config.yaml
win_length: 400
num_classes: 3
hidden_act: "relu"
dropout: 0.1
max_grad_norm: 5.0
max_steps: 32500
final_lr_fraction: 0
Rows from block 10 of a small sound classifier, named by matrix and row number. Rows with one number belong to one channel. Each number is 128 + 32 x the weight over its row's rms, rounded and kept within 0 to 255. All counts start at 0. After the name is the row's rms in percent of the matrix's.
After each channel's rows are labels from the 100 clips, of 14976, where the channel reaches its highest value: "responds to" is what is common among them; "loudest band" is the band of the loudest frequency at the time of the peak. Only what is clearly more common there than usual is listed. The data: struck, bounced, scraped and rolled objects made by modal synthesis.
# convs0: first width-5 conv, stride 2 (model.blocks.10.convs.0.weight, 128x128x5, each kernel summed), inputs 0-127
# convs1: second width-5 conv (model.blocks.10.convs.1.weight, 128x128x5, transposed, each kernel summed), outputs 0-127

convs0.118 088 [ 55 170 114 122 132 151  73 107 116 134  88 171 133 102 141 123  60 121 171 203 114 114 182 134 114 123 129 133 108 193 159 137 109 143 128 143 144 137  79 142 113  96 141 163 141 105 168  95 194 215 186 163 100 147 136 144 159 168 144 185 146 131 162 221 171 148 118 130 144 123 161 126 147 148 158 178  94 146 117 163 132 126 145 178 183 128 163 124 141 183 143 130 190 170 151 112 140 102 145  83 102 130 156 192 109  86 119 144 149  99 120  91 126 115 132 114 126 104 141 173 122  98 154 165 134 104 137 171]
convs1.118 111 [109 133 104 106  90 127 165 152 120 102  89  85 151  93 152 140 137 124  74 224 158 106 139  62 150 169 166 150 177 159  92 206 164  87 185  61 113  97 132  81 116 135  67  79 156 167  69 159 107 126 156 121  88 159 127 107  91  95 115 162 150 102 127  94 131  75 174 144 131 140 173  97 130 173 167 146 146  65 121 112 106  85 124 111 143 129 124  73 115 115  87  98 115 147 112 136 107 103 196 105 153 122 121 108 135 141 142 157 114 135 124 141 191 107 134 142 141 164 133 160 160 116 134 147 154 122 126 195]
responds to: one hit; small
loudest band: 500 to 1000 Hz

convs0.5 089 [ 94 116 171 149 118 132 102 133 147 191 108 231 122 118 187 126 153 139 200 117 149 139 121 138 133 136 117 104  77 112 193 122  93 155 100 140 174 161 123 150 102 128 148 122 136 151 141 157 114 103 190  87 139 116 133 140 162 143 162 121 175 126 114 140 119 172 128 166 111 169 165 158 140  87 136 155 182 170  94 130 175 127 171 125 107 137 126  91 160  97  60 133  77 122 144  94 158 149 176 157  76 143 117 179 108 119 149 184 118 129  88 183 129 121 140 156 188 160 191 141 155 122 168  95 152 168 179 173]
convs1.5 113 [138 136 122 119 112 130 146 139 131 121 115 115 124 108 140 131 128 142 148 111 157 113 144  95 128 109 154 130 128 108 115 156 116 139  99 149  78 127 135 150  91 161 133 172 111 170 162 186 177 117 119 111 199 148 109 167 169 176 138 187 119 168 156 166 123  79 133  95 115 115 131 122 119 130 126 128 150 124 117  81 114  82 119 102 164 111 119 151 111  92  72  94  92 145 113 150 122 120 149 131 129 118 113 116 143 121 138 131 131 129 125 115 206 101 113 231 115 212 232 197 204 133 103 219 214 125 107  91]
responds to: medium; one hit
loudest band: 250 to 500 Hz

convs0.97 109 [ 84 141 152 179 136 167 137 101 153 120 125  75 176 207 160 115 203 116 153 160 115 129  99 177 114 122 191 119  27 129 103 140 122 100 121 142  97 160  75 110 129 145  96 157 135 125 151 151 101  90  73  41 159 130  72 103 110 155 112 141 123  95  78 126  72 110 103 131 117 147 138 129 140  85 158 141 121 117 166 152 135  99 126 148 105  76 117 113 164 129  83 120  83 138  84 124 109  95 132 117 114 116 100 173 153 162 114 184 100 122 101 160 138 140 151 141 165 206 101 121 111 111 106  71 136 188 122 121]
convs1.97 113 [191 104 111 109 111 111 137 118 101 125 130 130 104 121 101 111 139 150 158 100 130 123 158 124 140 142 158 146 108 110 144 156 147 238 123 208  58 143 140 173 142 178 175 211 135 155 198 150 174 110 152 103 198  91 150 171 183 181 167  75  63 195 115 184 143 170 143 144 151 151 144 144 153 143 148 124 135 139 153 148 120 129 131 123 156 144 153 192 111 135  95  95  89  51 140 168 143 142 152 131 121 128 117 137 131 130 139 137 121 145 143 134 108 182 174 135 102 129 131 132 145 187 119 121 112 144 143 105]
responds to: medium; one hit
loudest band: 250 to 500 Hz

convs0.73 151 [113 147 148 150 129 129 156 171 154 153 141 141 130 146 148 109 163 193  98 129  53 139 119 107  61 143 133  95 145 122  61 120  85 102  91 152 107 164  63 102 132 155  55  54 137 131 119 154 153 168 164 144 164 120 140 123 175 120 128 163 137  14 142 146 141 128 128 150 125 146 136 121 128 150 178 130 121 125 139 146 138  75 133 138 138 140  48 175 156 134 138 141 152 143 125 120 141  73 126 145 105 100 157 162 146 139 117 150  97  86 172 178  63 119 162 172 171 207 144 129 134 119 123 112 164 191 143 129]
convs1.73 087 [146 127  97 126 127 119 213 153 103  80 110  79 148  89 171 137 116 165 141 210 139 124 123 108 113 169 135 120 158 184 131 133 194 126 139 164 125 130 213 165  37 162 157 171 130 177 162 215 112 141 146 120 111 155 143 126 120 125 150 162 177 115 179 107 120 115 137 111 123 122 141 125 123 137 135 126 111  89 120 131  91  24  89  81 135  93  85 191 100  82 122 138 141 155  84 190 113 108 168 104 140 102 143  88 145 110 159 146 102 140 126 115 127 122 101 136 115 136 137 136 135 138  77 134 137 116  99 163]
responds to: one hit; rubber-like damping
loudest band: 250 to 500 Hz

convs0.39 094 [ 36 159 115 100 151  74  86  84 118  71 106 118 100 101  70 126 118  88 110 123  88 146 139 112 150 155  98 124  61 103 131 146 132 118 134 175 114 109 100 114 102  99 148 135 119 118 114 125  90  60  67  59 165 140 124 129  56 127 190 120 158 157 145 104  93 125 115 132 139 166 106 163 145 101 121 133 128 143 174 190 125  93 153 108  87  94 170  95 112 107 133 130  68 118 134 118 126 155 113  83 153 122  97  54  75  86 120  84 130 107 102  99 141 149 106 109 124 128 100 131  60 116 158 106  51  95 114 131]
convs1.39 121 [139 130 116 124 113 130 112 112 124 125 121 123 129 112 134 135 198 123 108 145 190 108 149  71 191 118 158 190 126 123 158 150 122 187 161 213 152 101 183 189  54 105 192 126 128 124 200 163 158 113 113 124 127 151  96 156 141 172  84 108 140 125 183 120 119 149 123 122 123 121 127 140 133 123 123 110 116 138 122 148 189  85 192 190  93 176 189 119 189 142 180 193 156  98 187  96 101 100  97  95 132 108 117 100 132 116 140 129 108 145 112 136 101 115 146 129  91  94 135  83 130 110  79 125 116  93  90 157]
responds to: medium; scraping; plastic-like damping
loudest band: 250 to 500 Hz

convs0.112 105 [147  77 143 175  91 199 111 128 149 155 110 122 161 167 149 156 140 146 177  94  83 148  89 148 113 139  73 125 141  69 133  74 121  86 147 133 198  98 146 122 130  90 165 124 128  51  29  78 108 177 118 174 170 141 138 141 136  67 135 104 127 106  92  55 119 119 161 143  80 147 175 154 136 120 141 150 123 165 153 184 131 133 122  98 100 170 112 151 145 177 145 138 126  93 105 106 123 122 131 134 118 134  79 148 167 156 118 144 135 141 186 145 140  66 138 142 158 172 134 127 149 177 129  76 164 145 144 143]
convs1.112 085 [154 131 137 131 142 125 119 156 126 127 125 127 127 108 137 135 109 141 144  57 110 178  77 197 124 101 110 118 109  55 129 109  89 136  88 157 148 125 175 164 151 147 160 151 110 128 155 138 135 126 160 115 170  34 145 144 153 139 144 121 145 169 121 164 107 140  88 151 102 104  84 145 107  87  92 105 133 153 105 157 121 204 122 127 108 119 120 148 130 149 132 155 115  88 120 154 139 134 144 127 162 134  96 130 144 143 144 122 141 123 133 139 147 161 161 195  94 179 198 176 176 184  67 182 160 206 219  54]
responds to: rubber-like damping; one hit
loudest band: 250 to 500 Hz

convs0.50 094 [ 22 158 116 106 141  76  90 112 144  74 122 123 114  85  80 101 152  88 111 153  47 137 152 128 169 137 118 121  66  95 135 146 138 166 134 186 111 113 101 105  97 102 101 116 129 118 113 124 150  93 136  79 202 141 122 126  96 145 199 118 154 143 151 144 134  99 110 133 150 153  90 176 141 120 123  91 135 163 186 224 138  72 145  93 132  99 164  65  97 121 113 122 123 118 136 126 133 152 111 129 145 131 133  63 147 100 130  99  96  95 147 132 119 121 149 142 175 191  90 130  98 103 162  56 113 134 128 139]
convs1.50 090 [159 119 106 111 103 121 138 100 117 119 121 115 121 120 116 121 212 130 114 172 203  98 169  45 193 152 147 191 110 141 151 146 145 200 165 207 143 136 170 190  70 120 186 163 158 135 195 171 153 125 131 126 142 130 118 149 144 158 104 103 126 134 155 130 133 173 159 115 154 149 167 144 161 161 157  90  60 114 146 148 169  76 175 167 128 169 173 170 160 144 154 165 158  81 167 162 119 117  92 119 127 125 105 118 128 119 128 101 127 129 114 125  98 134 128 111 115 100 114  90 116 125  91 107 106 111  95 188]
responds to: one hit; small
loudest band: 500 to 1000 Hz

convs0.79 087 [121 128 146 158 147 205 127 132 168 132  91 133 153 143 177 149 120 110 134 117 103 150 129 135 120 152 140 107  74 114  83 134 118  95 116  95 178  79 152 105 116 122 141 140 147  89 146 112  73  63 140  76 122 101  87 132  83 146 150 100 147 178 139 106  68 116 173 124 148 115 171 118 128  52 101 168 133 111  77  97 139 144 125 139 110 117 158  69 182  52 153  76  66 125 117 114 123 140 183 126 131 131 100 209 134 114 129 181 188 181  70 140 180 107 128 129 122 111 139 123 124 196 139 111  92  90 163 127]
convs1.79 087 [182 141 141 137 140 141  92 144 145 159 146 151 140 150 125 135 166 190 188  42 154 154 129 174 175  91 156 166 117  93 151 152 156 161 143 155  94 138  91 136 140 153 138 155 150 160 144 163 149 122 158 115 171  92 147 151 161 150 139 128 125 161 125 155 123  97 116 146 125 120 119 119 127 116 119  93 112 130 122 132 122 178 129 117 159 135 144 176 120 135 109  83 135  40 128 173 161 159 163 178 116 164  75 176  96 125  56 157 185 115 122  90 166 159 118 174 129 192 177 205 162 185 142 176 166 164 161  88]
responds to: one hit; medium
loudest band: 250 to 500 Hz

convs0.57 079 [ 60  78 145 120  90 103  85 146 143 134  95 206 113  79 137 132 144  88 165 113 103 120 121 123 139 131 105 105  96  97 168  84 112 111 131 172 185 192 111 135  98  99 133 118 128 150 103 125 103 125 167 103 129 108 126 102 164  54 154 115 139 133  42  80 132 133  75 135  67 148 101 157 160 131 129 118 130 171 131 168 129  80 141  86  61 127 143  96 137 103  77 117  70  92 120 154 119 124 123 154 102 106  97 141 157 106 131 174  64 127 126 179 125 127 149 148 166 163  87  93 164 117 196 130 170 121 122 193]
convs1.57 117 [153 117 120 119 115 118 115 125 120 114 117 119 121 112 117 119 124 120 115 108 126 140 107 131 123 113 119 126 130 121 128 119 101 159  85 184 179 120 138 150 140 138 199 133 109 183 171 192 186 131 103 139 200 164 123 192 189 196 140 173 187 184 179 182 114 124 112 142 104 107 107 130  99 111 109 141 148 120 106 144 136 135 144 135 141 128 140 140 131 105 137 146  84 137 136 140 119 121 129 119 124 120 132 127 118 129 127 130 112 118 127 139 198 130 151 227 105 198 228 178 197 137 148 209 201 154 130  63]
responds to: medium; one hit
loudest band: 250 to 500 Hz

convs0.71 114 [ 96 128 149 135 120 142 115 124 127 171 132 188 130 131 167 122 117 158  99 133  56 129 137  62  79 122 101  91  60 144  75 134  98 138 120 166  98 154  54  98 147 126  58  97 130 145 140 140 126 123 172  64 141 119 105  97 148 146 134 148 142   8 132 129 113 150 126 138 129 146 145 128 132  76 121 146 149 124  87 103 151  71 137 140 128 100  22 112 162 110 120 147  83 139 138 104 138  65 147 147  66  98 128 177 119 116 135 165 124 129 106 160  86 126 125 161 193 158 153 139 152 101 145 108 140 173 147 156]
convs1.71 106 [139 129  99 127 116 124 141 152 115  87  81  77 125  88 148 131 136 134 131 117 152 113 143 106 145 111 154 145 144 118 120 165  93 127 122 107 114 139 143 123 117 179 105 127 115 174 122 191 164 121 122 123 177 148 115 159 154 166 124 187 158 152 162 151 122  88 122 116 110 109 115 117 114 116 112 127 160 140 114  84 124  61 121 114 147 103 118 140 129  98 132 131 121 150 117 148 105 105 149 113 125 110 145 108 127 118 126 152 108 151 110 117 215  96  92 234  85 208 234 194 208 112 108 216 210 159  92  88]
responds to: one hit
loudest band: 250 to 500 Hz

convs0.24 104 [ 53 147 156 137 142  84 123 112 148 115  89 141 128 106 129  91  65 102 171 164 100 141 131 144  77 100 124 111 110 141 166 144  85 121  89 156 148 157  64 157 101 138 120 125 130 116 167 145 186 182 110 134 115 157 163 155 149 145 138 172 145  95  29 169 176 117  65 126 129 126 128  81 158 170 114 180  97 142  91 131 135  93 139 154 149 130 102 134 122 160   0 134 161 161 150 114 139  76 135 117  87 113 178 158  93  81 161 150 110  73 147 109  93 124 143 101 108 128 120 159 134  90 131 133 125  99 133 126]
convs1.24 098 [142 112 118  95  93 112 187 108 113 115 110 108 108 112 115 116 143  70  96 196 170  84 180  43 140 146 168 141 136 147 106 203 166 109 127 120 132 126 150 107  66 164 111 118 127 181 103 189 134 127 122 123 153 145 129 145 144 146 150 184 120 146 134 144 141 108 187 114 164 167 190  86 163 186 185 156 148  97 158  79 110  83 144 128 169 127 142 110 129  78  67  78 100 102 120 147 103 102 177 105 131 102 109 103 120 120 121 152 109 121 116 121 193 112 135 170 144 181 163 183 149 128 137 174 184 122 140 146]
responds to: one hit; small
loudest band: 500 to 1000 Hz

convs0.69 097 [ 77 116 134 137 140 142 106  91 145 136 116 136 124 128 156 106 157 138 183 137  90 142 126 180  94 132 153  89  36 121 118 129 107 114 102 144  73 131  73  99 106 129  44 132 153 125 133 145  87  86 122  62 105 116  79 101 120 128 143 129 138  78  52 125  77 136  97 136 135 146 151 116 135  73 146 135 118 148  71 105 106 107 122 124 101  60 107  79 145  69  31 107  42 109 128  90 133  91 153 120  92  95  91 172 106  96 118 171 102 123  74 135 141 132 116 127 137 133 124 126 147  93 117  68  92 124 140 131]
convs1.69 124 [177 114 115 123 123 111 165 145 113 112 105 111 118 107 121 114 119 176 161 102 119 154 124 156 120 127 147 120 121 113 142 161 159 164  90 153 110 136 147 151 108 176 154 188 121 178 171 197 187 131  94 130 200 111 139 182 185 188 157 186 163 183 165 180 125 130 139 152 134 136 137 145 131 138 142 124 136 114 133 145 106 124 103 101 138 119 121 178 103  96  89 113  94 109 106 159 120 123 160 134 114 125 152 129 115 116 109 154 129 153 114 110 192 141 115 200 103 199 201 191 180 189 121 196 193 164 150  73]
responds to: medium; one hit
loudest band: 250 to 500 Hz

convs0.10 110 [178 145 151 138 127 121 152 179 158  90 147 107 102 117 117 125 103 197 160 129 178 121 126 151 151 138 158 143 174 123 132 110 183 190 158 139 167 173 170 133 184 165 139 132 170 126 138 177 167 156 157 152 134 126 143 145 183 116 113 174  82 127 187 127 158 127 142 105 116  90 115 141 129 168 163  97  59 142 140 126 133 153  67 162 152 142 149 201 155 153 150 190 163 154 129 111  97 162 126 108 149 120 148 160 160 156  78  97 192 136 209 169 132 148 136 125 143 177 151 120 125 143  91 152 158 188 108  66]
convs1.10 095 [116 130 139 137 117 126 108 100 181 209 152 190 135 163 177  92 112 180 100 176 119 121  93  96 107 170 134 108 205 181 129 137 177 118 187 117 161 119 177  49 121 157 117  96 204 186  75 178 107 116 138 104 109 179 133 128 126 135 118  84 162 129 150 125 128 103 131 148 133 134 129 162 126 129 134 120 127  74 123 162 191  65 166 182  61 159 168 102 172 118 158 162 186 181 177 101 121 121 171 151 119 111 161 115 148 104 139 124 127 120 118 105 106 128 140 105 149 103 104  96 128 129 136 111 113 118 137 136]
responds to: small
loudest band: 500 to 1000 Hz

convs0.9 110 [203 144 151 168 134 150 144 174 149 102 122  75 125 137 138 149 129 154 125 119 144 144 111  94 119 156 112 161 188 109 138 121 133 116 121 158 179 168 192 153 152 145 160 129 136 108 124 143 153 151 155 170 150 138 202 180 157 106 107 159  66 144 169 131 171 105 136 104 120 132 119 141 147 155 152  95  61 132 174 149 140 157  50 143 144 172 153 188 136 138 152 157 169 141 137 125 100 158 118 146 158 144 159 171 165 164 111  96 165 145 226 146 144 135 135 124 114 158 150 127 161 160  53 168 165 178 140  55]
convs1.9 073 [ 57 156 146 134 142 158 186 122 149 146 142 136 139 143 180 144 120 109  74 175 108 140 111 152 118 153  94 114 164 186 152  73 135  97 152  61  89 148 180 205 122 132  89 160 166 134 140 110  77 132 170 120  57 142 146 125 103  95 119 119 160 103 166  94 119 158  96  84 117 110  93 112 111  95  95 127 124 155 108 115 107 179  85 113  25  69  63  61 105 157 144 125 167 179  97  59 143 143 123 150 119 131 169 143 117 119 118 117 148 116 134 114  95 140 100 110 118 103 116 111 104 138  88 111 107 110 104 154]
responds to: small; one hit
loudest band: 500 to 1000 Hz

convs0.60 090 [ 36 126 145 144 138  96  82 124 159 105 104 154 113  87 111 125 149  43 169 122  91 126 111 109 130 132 106  96  55  83 155 125 114 123 120 134 155 140  83 137  76  94 113 113 132 143 122 120  72  93 136  88 138 105 100 111  92 109 146 129 127 125  32  73 107 124  91 138 118 138  91 161 138 119 112 110 141 132 149 171  98  89 120 112  69  76 143  74 162  90  51  82  47 108 116 163 133 123 117 133 103 104 112 167 116 123 125 150  83 122 107 177 125 130 159 148 154 144  75 104 149  98 172  84 143 130  92 182]
convs1.60 110 [152 129 124 130 128 130 133 136 125 113 119 119 137 115 128 133 116 122 114 145 125 141 129 135 114 137 108 115 113 129 128 110 120 209  88 225 181 118 162 162 121 139 215 140  78 193 203 201 197 137  84 149 198 169 124 188 192 199 139 162 173 184 180 180 130 129 136 146 133 130 136 130 131 135 134 124 126 112 131 146 143 133 153 141 144 146 148 142 134 106 132 146  73 139 141 144 118 120 141 119 121 123 132 127 112 131 122 140 115 129 120 140 178 130 137 206  84 178 208 155 172 130 138 190 186 130  96  98]
responds to: medium; one hit
loudest band: 250 to 500 Hz

convs0.102 130 [ 92 154 178 168 144 148 122 100 140 120  79  97 147 173 133 115 161 163 136 119  71 153 119 128  96  96 114  83  88  87  98 145  61  67  65 149 141 169 104 102 109 105 157 106 159  95  88 142 176 177  97 144 189 177 178 133 162 122 136 160 124  83  90 118 121 149 122 140 129 158 135 147 127 155 150 114 131 144 156 176 143  67 119 137 164 143 107 104 165 196  86  84 145 154 119 104 128  82 122 150  72  97 155 142 156 170 133 149  83  92 126 143  97  82 169 136 159 201 104 160 135 128 124  69 173 175 125 154]
convs1.102 122 [164 121 124 123 126 117 154 103 121 127 128 125 107 122 120 116 103 171 170 179  95 120 139 112  92 166  78  93 148 161 111  75 166 224 149 247  91 118 202 200  57 170 213 182 117 157 217 170 151 130 157 132 130 133 130 141 136 153 124  90 122 133 149 120 135 186 143 124 144 140 146 144 147 144 140 113  91 131 141 134 138 100 137 125 134 142 144 174 121 116 119 117  94 122 138 178 125 122 149 126 143 132 116 115 148 128 146 129 135 110 125 122  78 139 116  95 103  89  98  86  78 142  99  87  87 102 103 195]
responds to: medium; action: one hit; rubber-like damping
loudest band: 250 to 500 Hz

convs0.99 089 [178 141 124 153 156 149  92 138 142 138 108 176 118  87 119 151  51  84 172 111 153 144 164 151 119 100  81 150 116 137 170 155 131 133 146 158 197  95 191 196  98 101 211 115  99 112 161 106 144 164 162 141 108 137 218 198 125 142 126  85 118 165 178 110 137 100 117 123 151 119 120 128 159 108 144 104 109 111 109 116 124 149 118 101 127 177 145 115 106 145 189  76 158 110 157 163 137 142 105  94 137 164 108 122  96  96 164  62 148 147 144  69 135  99 106 115 108  87 140 133 149 155 172  88  93  78 124 185]
convs1.99 074 [ 28 142 191 149 167 139 185 137 150 167 148 160 118 151 110 123 122  74  40 154 173 170 122 179 112 121 115 107 123 149 149 125  91 109  81 110 151 112 118 115 131 119 121  81  79 131 105 129  80 121 101 120 110 134 107  74  87  79 119 133 159  94  78 110 142 121 159 126 147 152 163 125 153 160 161 140 139 121 142 148 117 233 127 125 124 105 113  36 128 113 137 146 126 143 123 102 146 143 138 154 122 137 126 139 124 121  98 137 153 146 122  94  93  54 123 113 133  75 118  86 107  26 125 111  99 100 143 175]
responds to: one hit; rubber-like damping
loudest band: 500 to 1000 Hz

convs0.115 091 [ 53 141 118  95 123 124  69 123 105 147 107 192 106  54 142 117  36  94 156 183 105 122 177  90 146 113 118 138 123 144 135 133 126 155 154 144 120 146 102 120  91  85 137 143 144 119 163 111 191 217 178 159 109 146 140 128 138 183 136 160 137 138 123 209 180 124  99 110 167 123 129 148 140 141 141 134 108 158 112 179 147 135 139 151 179 118 165 118  97 188 146 138 170 140 147 108 117 130 151  95 119 113 162 158 112  73 142 147 143 108 140  60 139 118 115  86 147 123 104 189 124 104 177 165 109  83 137 192]
convs1.115 084 [ 79 156 116 112 100 134 135 150 132 100 109  83 162  91 166 149 151 139  38 229 176 108 108  26 154 158 155 153 179 146 109 183 177  91 185  88 148  90 147 105  92 169 120  85 164 117 111 116 125 133 147 128 107 143 124 124 112 117 108 149 143 107 144 106 111  87 159 127 111 111 158  99 106 158 147 156 152  59  93 128 155  44 152 149 115 175 156  63 145 111 121 140 125 115 152  93 112 116 156 113 154 129 126 106 156 137 159 129 128 121 122 130 171 121 116 126 136 163 127 159 162 122 100 145 144 137 136 229]
responds to: one hit; rubber-like damping
loudest band: 500 to 1000 Hz

convs0.22 107 [ 90 157 195 182 132 154 160 125 155 172 137 118 164 204 187 113 189 144 164 159 124 145 132 156 144 113 132 104  83 148 139 145 135 175 121 135 139 209  80 149 110 160 102 134 176 149 165 157 174 183 100 123 145 142 155 154 159 152 125 197 123 121 101 175 150 150 140 160 118 157 130  91 145 122 112 156 120 129 113 146 173 110 119 181 174 117 134 161 164 176  63 122 162 183 137 117 142 124 141 151 101 126 162 167 157 172 148 188 137 109 111 159 121 131 160 162 177 192 121 169 143 112 127 110 158 204 148 147]
convs1.22 113 [161 149 114 121 102 144 161 130 145 136 136 131 122 149 122 146 161 185 167 168 146 116 156  94 169 155 188 177 146 150 116 195 146 193 131 193  80 129 156 151  62 184 165 193 101 146 190 172 175 135 142 123 164 136 141 156 152 170 133 142  97 159 151 147 145 119 169 159 155 159 171 150 158 168 169 131 140 124 153 164  91  86 111  80 149 123 125 169  80 116  51  94  93 120 116 165 127 125 186 124 126 108  70 123 129 121 133 163 110 147 128 120 161 160 138 178  97 182 175 150 149 168 113 170 167 134 116 113]
responds to: medium; rubber-like damping; action: one hit
loudest band: 250 to 500 Hz

convs0.108 112 [ 91 127 100 118 132  83  67 103 129 127  56 160  91  66  89 103  64 137 171 152  57 129 179 136  63 114 111 123  90 160 169 145  31  68  49 137 165 129 118 153  83  98 149  76  98  94 156  98 174 192 110 155 109 148 162 154 176 156 134 129 131  81 104 156 153 149 101 148 152 119 119 124 159 143 175 189 123 155 106 128 118  74 128 119 134 150  98 139  87 157  89 147 161 132 162 123 152 114 121 132 103 120 138 103  94 107 161  99 127  86 134 104  84  99 134 124 117 128 132 154 130 135 150  88 136 109 126 154]
convs1.108 085 [112  97 106  93  86 101 177 148  96  93  83  90 121  93 115 114 151 130  75 173 171  79 145  33 149 150 140 147 160 153  92 163 134 111 127 107 151 127 111  94 121 153 102  99 138 173  95 138  80  94 102  90 132 139  96  87 105  89 124 145 144 107  54 118 158  65 205 143 154 167 210  55 161 206 201 142 125  50 132 106 109  87 125 111 146 109 129  94 116 105 113 107 131 100 112 136  99  97 170 100 132 121 130 111 114 136 122 145 112 145 109 150 130 105 112  94 133 124  93 133 115 112 156 104 113 113 131 171]
responds to: small; one hit
loudest band: 500 to 1000 Hz